config.toml
num_classes = 3
activation = "relu"
lr = 0.0046
batch_size = 64
Rows from block 2 of a small image classifier, named by matrix and row number. Rows with one number belong to one channel. Each number is 128 + 32 x the weight over its row's rms, rounded and kept within 0 to 255. All counts start at 0. Numbers have three digits each. After the name is the row's rms in percent of the matrix's.
After each channel's rows are labels from the 100 images, of 14976, where the channel reaches its highest value: "responds to" is what is common among them. Only what is clearly more common there than usual is listed. The data: single printed letters, digits and signs in grey, bent and noisy. In brackets: how many of the 100, against the usual share in percent.
# sq0: squeeze pointwise conv (model.blocks.2.sq.0.weight, 68x160x1x1), inputs 0-39
# e10: expand pointwise conv (model.blocks.2.e1.0.weight, 136x68x1x1, transposed), outputs 0-45
# e30: expand 3x3 conv (model.blocks.2.e3.0.weight, 136x68x3x3, transposed, each kernel summed), outputs 0-45

sq0.46 106:133128135180126096102131133160103145130127140154150114159132130126158172105131131124135129123129117120101110128137093139
e10.46 062:018104161106133121088144135109082062141142133092203109102123098113103085143114171104122128111117106123124077140065193100102061109107086091
e30.46 106:121135135175191195078153096168116125144159154138081127098138138157183130132133141186111137173134167151136220175190129157151123111149151139
responds to: bold (91 vs 46.7)

sq0.36 091:121142141156136172172130148161172115125127166149152128149145152109183173151117129148132162143131138124133168112161171143
e10.36 086:133175164152154102111141109148175137094111168178117174155140170161169162106115114107187152180144140122158172148116138149116164114202112122
e30.36 112:122122097105045064157112098084121169147104099062155133145118134119081073129121102171124129078097098075111079067078111064114112114120108146
responds to: serif (98 vs 25.8); capital (60 vs 35.6)

sq0.17 103:119096112090134134179144132156174130150129146131135138113097150104137178158146142161154141116098126127178160133086143144
e10.17 076:120127120095072098102172179074113062103100144102099147104087121174117146135101122143144182131084120118065076105062109125051132125116078078
e30.17 090:095135101084122125116131152146164110094095123127117091083106174111117114113128152175068095102096118143170118137118139109092103101086140133
responds to: serif (98 vs 25.8)

sq0.5 113:134116060088122182180131151076166135125149147147113145087106138130119124175120146151143150078131129133147168142105147086
e10.5 093:144113091118092080090137130082111055150108124114134119123093110132100124082081132083124140119098095113087109161085081122131131100111070072
e30.5 078:132081101121095118108145151102120155133132118146135072140131117203125133079121145085121118081108112122135111140150109117178111153159098170
responds to: bold (77 vs 46.7)

sq0.62 095:163124092122084114128107152112127153075156118077094076079103187137084114126069157114104082104132146126142131170118124110
e10.62 109:081147189116142181183129123144130183109070135126099133136137129124156148081175089074131131130100079091168130159179170126148107081155167186
e30.62 113:178104108085126126101117056152129088128163202123094079087111093104144090128104136132110140151114141141069116075136154109079124085165143098
responds to: bold (85 vs 46.7)

sq0.32 110:129126103135062120095101160110112151095165108057081074106140151103087123112102115076078061099145145156116104130139138080
e10.32 101:118132160150185206191104108164156188088104123143088137153174123108114128125173107110122087136128124137188152157170140149140099101127207183
e30.32 097:139135150075137066074152104138106101127132096114088131103161096107097151119057141111170120105124135160081103104137071132106173105120113128
responds to: bold (88 vs 46.7)

sq0.15 100:144111150119134162176195129110211115151131174160160147136113129139141141215149133207193122128122113127152223130116133150
e10.15 095:150201135112162135183149111131118161118130114122151126104129125138210203138137121132118128127127123131169122185173160113121143123209158179
e30.15 119:165093082147119076137067065150057150129165137085175061147114107125023054111108105111105125106126103133085110141104130143131080143125108116
responds to: serif (98 vs 25.8); bold (72 vs 46.7)

sq0.38 107:082144133149161158119165096148145099155093129150122130159133087096167131158154098150147153183112112125130140089133147112
e10.38 096:138113155097102122089115100086095103092144097094151098089081085111112125193107153119102106107103187166129094175098145085116120161096100100
e30.38 095:110159147161155152122177159138189092114108090098138162109123143119187177156159169175117120151126135155130151093144156106089166104118183155
responds to: bold (85 vs 46.7)

sq0.11 112:162170150137067126104079156160136167064167103103129121172140147165107120125065177110107099147164178172176114181147129091
e10.11 066:142111097096096079084094126083104043159098132113095131095087117122105110133103123169127106133106090077099076051090114112139108106119096069
e30.11 083:135120164084101122157161140108074133135176127136101092135178157132130139087152153018167134090061098080176143096106172112129170140166135145
responds to: bold (77 vs 46.7)

sq0.23 116:136120143147179124122160145167094131159151108143178143141131134141160140096157135126153166123147162140106101143135140188
e10.23 090:139150082093069086120131120075088159139090101097124106093073103129121128109087085114100124107123135138055086169130092088087144107100124133
e30.23 100:155116114141151171172151130149111159166155132181181109164141193151131105098182143079137147090112139167232112162159123154128104185146087146
responds to: serif (61 vs 25.8)

sq0.44 105:125086114108180119129140114114112130148118121136169178129105112112127117110162119162158154096113105107130142124103106194
e10.44 138:093195109118128135123108090122114117127076096118085106120124114103182191096115079074103103111099092092144118068123152085103124083173120126
e30.44 071:123060104103131093135137102149060111127143107233114091101130105114060118100162145065125123167112170169097125165098090164093119138137134171
responds to: serif (99 vs 25.8); bold (82 vs 46.7)

sq0.24 089:155128151164132142130117162097153166118148152152181109129166176177126080164122168146132165115140159140141156163151166141
e10.24 082:073106140133119134106158166140140106095105181151176169147147153148110081069133082077156166160142105100112136126088118160114133067095109113
e30.24 070:156135117093127088115122178165171130109162152149126158110110136108104180137111076147130124188085129161071182140121183131116132168195125095
responds to: bold (87 vs 46.7)

sq0.64 106:191126167126153132187167137149145168167148202159140108134113158180130171184169160187168123123128138149165187180125149145
e10.64 073:202117091090105108118128108083115104135153099104146109096100092116126108147095159161113123120080175159100097054085154091112114160130108084
e30.64 092:081147128185154103079144126112119105133067044073099166117085133105149113151155131187091125120187120116147148138121067110084134073083124121
responds to: serif (89 vs 25.8)

sq0.40 113:141154190164150063109131133206068153145135086103143097203118143142122167062158136113127094157132155126126058134135119189
e10.40 100:161120143162171144148171163153167133194154183166157166167158167177127142082151114149163169164139079068138162166145084158111167122125151137
e30.40 078:134136103170165203129144078062101101161143085212119104118121142134162096123191145085134144134156123119174145143205095146112147163096032127
responds to: bold (79 vs 46.7)

sq0.29 112:110104091101071157174154135019186125151131145132127158075115139101090117177149125184163118098121108103138192128118102094
e10.29 083:143118154104098120094097113104101086151076102085131100106106091108119127075134087098108099108121101092124108144080140115053105109123127109
e30.29 084:142100135140119130062125055130098095131148138170156112074145070079161107129172124091118108121155133133077071105140147134067135108129090113
responds to: serif (98 vs 25.8)

sq0.21 090:126132154144191125146133117129106098164111108156170159160172117129162135099165124136158208158133141132129110110154138192
e10.21 097:058169093155147100113161141144151155125124167156127164150136171167168182070107086076156158159162107093131126139135148159113148089164126112
e30.21 096:150130115098116096161111123078107134179130123116152091146156120138107103138120108083160172111074115085136091115103085135156115132133099159
responds to: serif (92 vs 25.8); bold (80 vs 46.7)

sq0.14 091:116152141156097105118092115131101111114118117129113086173142122109140122079119109095096133133135137132102087117131130077
e10.14 101:119091186152131174210127167161156135125090162154111159154143169147080085111149090117162149166141122117141148114155102154120118090073154190
e30.14 094:120150149108118123101190187095210114137134119118114187123117139155134183181146117196163162150120136121074092102113170121126176121128171164
responds to: bold (88 vs 46.7)